{
  "n_mels": 64,
  "hop_length": 160,
  "encoder_norm": "layernorm",
  "encoder_activation": "star_relu",
  "encoder_expert_mlp_ratio": 0.25,
  "encoder_depths": [7, 7],
  "decoder_attention": false,
  "optimizer": "adamw",
  "max_steps": 5600,
  "epochs": 9.2
}
Rows from block 8 of the decoder of a small spectrogram autoencoder, named by matrix and row number. Each number is 128 + 32 x the weight over its row's rms, rounded and kept within 0 to 255. All counts start at 0. Numbers have three digits each.
After each channel's rows are labels from the 100 clips, of 14976, where the channel reaches its highest value: "lies over" is the class under the peak; "responds to" is what is common among them. Only what is clearly more common there than usual is listed. The data: tunes sung on syllables by a formant synthesiser. In brackets: how many of the 100, against the usual share in percent.
# conv: 3x3 conv (decoder.decb.2.0.conv.weight, 64x64x3x3, each kernel summed), inputs 0-63

conv.21:125111252142137108141152117132110126145129090094136131089131130244126134108141117106124123148124137144154157107135156130144143145078114125136154136143105138161158140125110138012183127144135102
lies over: /ɑ/ (30 vs 12.9)
responds to: clipping (70 vs 8.5)

conv.1:124130000130128120127125131124132134123129133128134127127128126042116126118124134124124128142124128124132133116120122128133131135146124128125135126133121120133129126121130122255141135129128125
lies over: silence (27 vs 8.3)
responds to: mains hum (43 vs 7.4); thin (high-pass) (38 vs 12.1)

conv.51:111113128097099118092150159113098116103143128249110163150153056131186095169148139124111178133088104100145166148144122091146147136145110117056146114096194106119111145142117123129086108128146074
lies over: /t/ (55 vs 2.7)
responds to: consonant: /t/ (60 vs 12.3); clipping (44 vs 8.5); thin (high-pass) (29 vs 12.1)

conv.11:145133128135134139103175075101171154142133159090133128020109111095130103159253098129132090119174117156089114118114126185107110117125135124059117155133101146112136118135148091108124111112159142
lies over: silence (93 vs 8.3)
responds to: clipping (50 vs 8.5); rumble (41 vs 7.6); mains hum (30 vs 7.4)

conv.34:130131144142111092128155119179117126171111108098075155101065198129130118099186113182163081164160129134082119124139102195136083156144111145084110179105168099087146157134094091119084153165167120
lies over: silence (36 vs 8.3)
responds to: clipping (78 vs 8.5); white noise (34 vs 7.8)

conv.41:125125255113132114128127131152123134126094122118171121137141150249156119117140114121136161129096112127092126130135138120120137102092125125119142162157092129110142118124119138000134139132135157
lies over: /u/ (48 vs 13.3); /i/ (32 vs 13.4)
responds to: clipping (56 vs 8.5); vowel: /u/ (49 vs 16.9)

conv.60:188101124144098117101024146108204138122145239114118155164147098137131070141135106096117123127122140145094169115114131117156142139114096114166135089103118111138148112134113167121168116115059112
lies over: /u/ (31 vs 13.3)
responds to: child-like voice (62 vs 25); clipping (32 vs 8.5); first note: F# (27 vs 8)

conv.57:176104087146106126176131142132096102131129157147114125107079138074048131104117152120124088134138154121120191128126128149136072118148113156119147055118135146180149092150128106149241114110117066
lies over: /t/ (25 vs 2.7)
responds to: consonant: /t/ (37 vs 12.3)

conv.13:140129122126131129169035168171100138149085092131136170196122152141176101151065112141132164120161126150190193106167108172119114086140153111178110105124126139120104061129146171127167117136143153
lies over: /t/ (58 vs 2.7)
responds to: consonant: /t/ (58 vs 12.3)

conv.2:088146105107119156084211068116166116134138138148115074083088050139129148075159182128121089150097167130133093125097103114142136157148094150083148175110085107164151183105133119124093154119144090
lies over: silence (50 vs 8.3); /t/ (32 vs 2.7)
responds to: clipping (49 vs 8.5); consonant: /t/ (37 vs 12.3); consonant: /ʃ/ (35 vs 12.5)

conv.7:123116130151128131181179084127122112152139045049144150028130116133194144121117085136130100132149127141225128121135154148138181159126114151093133167116095133145152136127095122127169117145122097
lies over: silence (100 vs 8.3)
responds to: white noise (70 vs 7.8); clipping (59 vs 8.5)

conv.30:117133000122129124121128128136124127131122126121136121128132135028120127111126126117129132128122125117127134117135128120138125124160123128142129127140117133140127125130133136255131142126135132
lies over: silence (43 vs 8.3)
responds to: mains hum (54 vs 7.4); thin (high-pass) (34 vs 12.1)

conv.50:103096134165121131154152125161071106131119049047153142144139180136147215131082153132129089147156108142085053117150169179109115131157122146110158107156086143122144140129139139131080109165148171
lies over: /ɑ/ (31 vs 12.9)
responds to: thin (high-pass) (30 vs 12.1)

conv.26:132135000132129125135118129139135143129120131121129128133121115034116126118126133125141137133125134126129130117131134126133131132164128122138133131130115131138126135120136130255138133123118123
lies over: silence (33 vs 8.3)
responds to: mains hum (44 vs 7.4); thin (high-pass) (43 vs 12.1)

conv.53:130122127164104145174168089116123149144173039096105124074127087127162128130103115142162111117138145129243149090118139120165175162124089120069127135125138174165165155135095110137145123136106067
lies over: silence (89 vs 8.3)
responds to: white noise (73 vs 7.8); clipping (57 vs 8.5)

conv.49:122075124178118129118137134108121171092104096080101099089094086131074139080185101095141076158086117104056145143097132125180119162140158178118126068166147122147157144121118146124151192121097076
lies over: silence (74 vs 8.3)
responds to: consonant: none (35 vs 12.4); clipping (25 vs 8.5)

conv.5:138090141123122103146068137135195117110084185080157137169098105136121132125025145077117159178131131155118109125152121091097090106118116136160133150187077135138135108148146200127161189128126124
lies over: /i/ (40 vs 13.4)
responds to: the note C (57 vs 28.4); vowel: /i/ (40 vs 17.1)

conv.55:144136255116133134139135151145111125127142112108130145122167118246143127117128121120110146148129126138142098109111117117105161138096120116120140169125091103122119146116112115002095152160109125
lies over: /u/ (32 vs 13.3)
responds to: clipping (73 vs 8.5)

conv.33:149109127131130124163076130125173114105110106084133148050112122133141068177056069114141109138098168133180137128120157149128186136109137113008153167121143159110135119139156102112147102119108113
lies over: silence (76 vs 8.3)
responds to: consonant: /t/ (30 vs 12.3)

conv.18:128123000132118129146101112138141094149153110098114121158134150078134138127096121147123110098148126131143120139140119136141131125146116135147097106122152149113122119138095149255128118115108142
lies over: silence (64 vs 8.3)
responds to: mains hum (69 vs 7.4)

conv.52:115125000125129132121125128125130147131120130128129126127127124036122132121129123125131137128126136124136127119124129116124133131152128131136131131133112129133132129127128125255123133130127121
lies over: silence (34 vs 8.3)
responds to: mains hum (47 vs 7.4)

conv.45:121061134097154085114183091087104091121161184133139124093140153124057135101137127081100168152120155140054119158135149048077114126134116115103168186157086118112138090129117074142141120120145146
lies over: /u/ (32 vs 13.3)
responds to: the note C (60 vs 28.4); the note G (57 vs 27.8); first note: C (26 vs 8.6)

conv.31:124141000137138148115140106123131143128127118114134125123133131000148133133135115129136145129134132127131115105122145119121132134184116125123132167137108128127116147117128119255108142141148146
lies over: silence (69 vs 8.3)
responds to: mains hum (67 vs 7.4); thin (high-pass) (31 vs 12.1)

conv.14:142148125102139138137172080132100112153177130161117107071122175120031111075197128161153119109172167110114151119143155134127123113132083138073141148130131157142156165136088025124122086129130119
lies over: /t/ (29 vs 2.7)
responds to: clipping (79 vs 8.5); consonant: /t/ (36 vs 12.3)

conv.47:126113249138135126139124112118141115137118123102119150099114111255146124139120113126129109130128140129156150134130150133148134151033137138122125135109136131148144139132125135031160125131132114
lies over: /ɑ/ (35 vs 12.9)
responds to: clipping (64 vs 8.5)

conv.19:134138000135132127140113116146127120147132106108121132133136140035137116130113121142138138107141128136137120128135135114130138139182122134139115139118129143117124125132127147255116123131129140
lies over: silence (71 vs 8.3)
responds to: mains hum (74 vs 7.4)

conv.15:133157098121115135140039113125219134125140107040114121148144170135184111158037057149144113113120152117169123134107146110160174121116119137128116119091159134104121128143118170155149088111099153
lies over: /t/ (38 vs 2.7)
responds to: thin (high-pass) (48 vs 12.1); consonant: /t/ (42 vs 12.3)

conv.43:129125000141130123130110139128128117133133119114126135143133136063123128118111116123124122129129123122135131122134119128133121121149125130138123115128136129133130119136119134255138138129115125
lies over: silence (35 vs 8.3)
responds to: mains hum (50 vs 7.4)

conv.62:134128000126123118143114129127134125134132121119122132130131131066125124118108122120123139137128132126141131124133125128133130125148127132133130128126127125130132121126117134255135129132103128
lies over: silence (52 vs 8.3)
responds to: mains hum (56 vs 7.4); thin (high-pass) (31 vs 12.1)

conv.25:140125088112083106123068124129152143155104094103131141081111110086163136108071066162147192116065108075134141141155120111177164125146166122051085149114197116104122137093143152147157162094115111
lies over: /t/ (25 vs 2.7)
responds to: thin (high-pass) (68 vs 12.1); consonant: /t/ (34 vs 12.3)

conv.38:096123110112126120095053134129174112134142110068093120210164155134182129132076070156116141087099112102128062149142108136134151100120142132176069094109168127072101113142135182148108137102118171
lies over: /t/ (82 vs 2.7)
responds to: consonant: /t/ (82 vs 12.3); clipping (25 vs 8.5)

conv.23:117122124140151129148136118126137136132117032094094163087109113132178104136134056154151140107137150093232205115156151135146171131110121114084089159100140137115142145143093138127216123143140115
lies over: silence (87 vs 8.3)
responds to: clipping (62 vs 8.5); white noise (60 vs 7.8); thin (high-pass) (32 vs 12.1)

conv.40:138087114119134117147122207127091103113085190203135154100087053108080119127111151095102136138120116131140185165128133130125098104131144156084137085142115127153135112124130142126218123111126040
lies over: silence (27 vs 8.3)
responds to: consonant: /t/ (52 vs 12.3); mains hum (35 vs 7.4)

conv.27:133140000139129138133105119124128099144140121118121125148133135072124127131107133139127122113142119127139115136144118135122127140140123123150110111119154135115121120144120140255124128109101131
lies over: silence (52 vs 8.3)
responds to: mains hum (57 vs 7.4)

conv.35:142127137147132121129165177150129141055067089094157079076075169114107142099140116117115072140126137143108168179113118112158117080137126172023160089152127149152141151123102149115180121144149162
lies over: silence (80 vs 8.3)
responds to: consonant: /t/ (39 vs 12.3)